Weights of a small self-supervised audio encoder (BEST-RQ).
Model: arch tdnn, activation relu.
Training: 16500 steps, batches of 384.
Data: trained on chords played on synthesised instruments, 52083 training examples.
Rows from block 3 of a small self-supervised audio encoder (BEST-RQ), named by matrix and row number. Each number is 128 + 32 x the weight over its row's rms, rounded and kept within 0 to 255. All counts start at 0. Numbers have three digits each.
Before each channel's rows are labels from the 100 clips, of 14848, where the channel reaches its highest value: "loudest" is the band of the loudest frequency at the time of the peak. Only what is clearly more common there than usual is listed. The data: chords played on synthesised instruments. In brackets: how many of the 100.
# conv: pointwise conv (model.blocks.3.conv.weight, 320x320x1), inputs 160-239

loudest: 500 to 1000 Hz (40)
conv.39:139152114130150127185113123195120144135133153123153110080102126114150145117141119147107079107140132115093199134100077109090111049109196136130143103082089086182139147101163146136117085182068128125207129105167112118105080125089150107141129108

loudest: 250 to 500 Hz (64)
conv.284:103168074109095094160061161115128129041152157197127144105184158147120173084137134165134120152120182065144135150107126150189129089132096180164173038113122128113200144158083131159109160105141139145094113156122153179165173156147166162143061113

loudest: 500 to 1000 Hz (38)
conv.239:065134149181127140129112121091169061095139157123086110104085134145081096111143160141118119108170127081075146096128103143148086105126116152127157134045110094154124134164135133103118132113142153050142116140072153118125147111108120133097128111

loudest: 4000 to 8000 Hz (34); 1000 to 2000 Hz (27)
conv.286:167091154141155119193157104152069185128082156116150107182109081192160126167150137121174169112186098123136159165080096116129129154153127142123171105133139085124104131116162147144118100161131144158115146080137158130158063135158126103089108158

loudest: 500 to 1000 Hz (38)
conv.117:164138136126070147126174167088156138208068121093146117132148051122121113114152101104125129130070095121129100159160166095093123122116119141133041094157172155110153134178153179104150156078130111073093136161079153152133128148223015142160091146

loudest: 1000 to 2000 Hz (28)
conv.159:100085127123136113147105173133122077160077157112110134185130130103118128115075164093155140203097156132096140149047157134081136127125122119122098168110116115114132165130158115199169143192139158159146163090113154171053103102154171107135095131

loudest: 4000 to 8000 Hz (26)
conv.236:146144085161084176141130104178140133117113087125137130086111125152113158136153141163120183155209125099080232103117084130116177100065170169166151134121175105192122117122134100090120111158127133165161096157177119115139121092066196119117138063

loudest: 500 to 1000 Hz (35); 1000 to 2000 Hz (25)
conv.134:115113175133185136086121145155081178161133129103194174135095115102112108143221109121104159034147123116094136122110140119119067135171136107138119090127176127155105138189156130134102164112120074112123103130140152127135105119122175144112098143

loudest: 500 to 1000 Hz (38)
conv.289:089139137143134180120108093125132144080085146121103097076129127093164182108124152131069116076139156138132119129144071119162152076132130109129122098165084059255106125125119130112109044108127143074099138160106104081149104134086122092065153066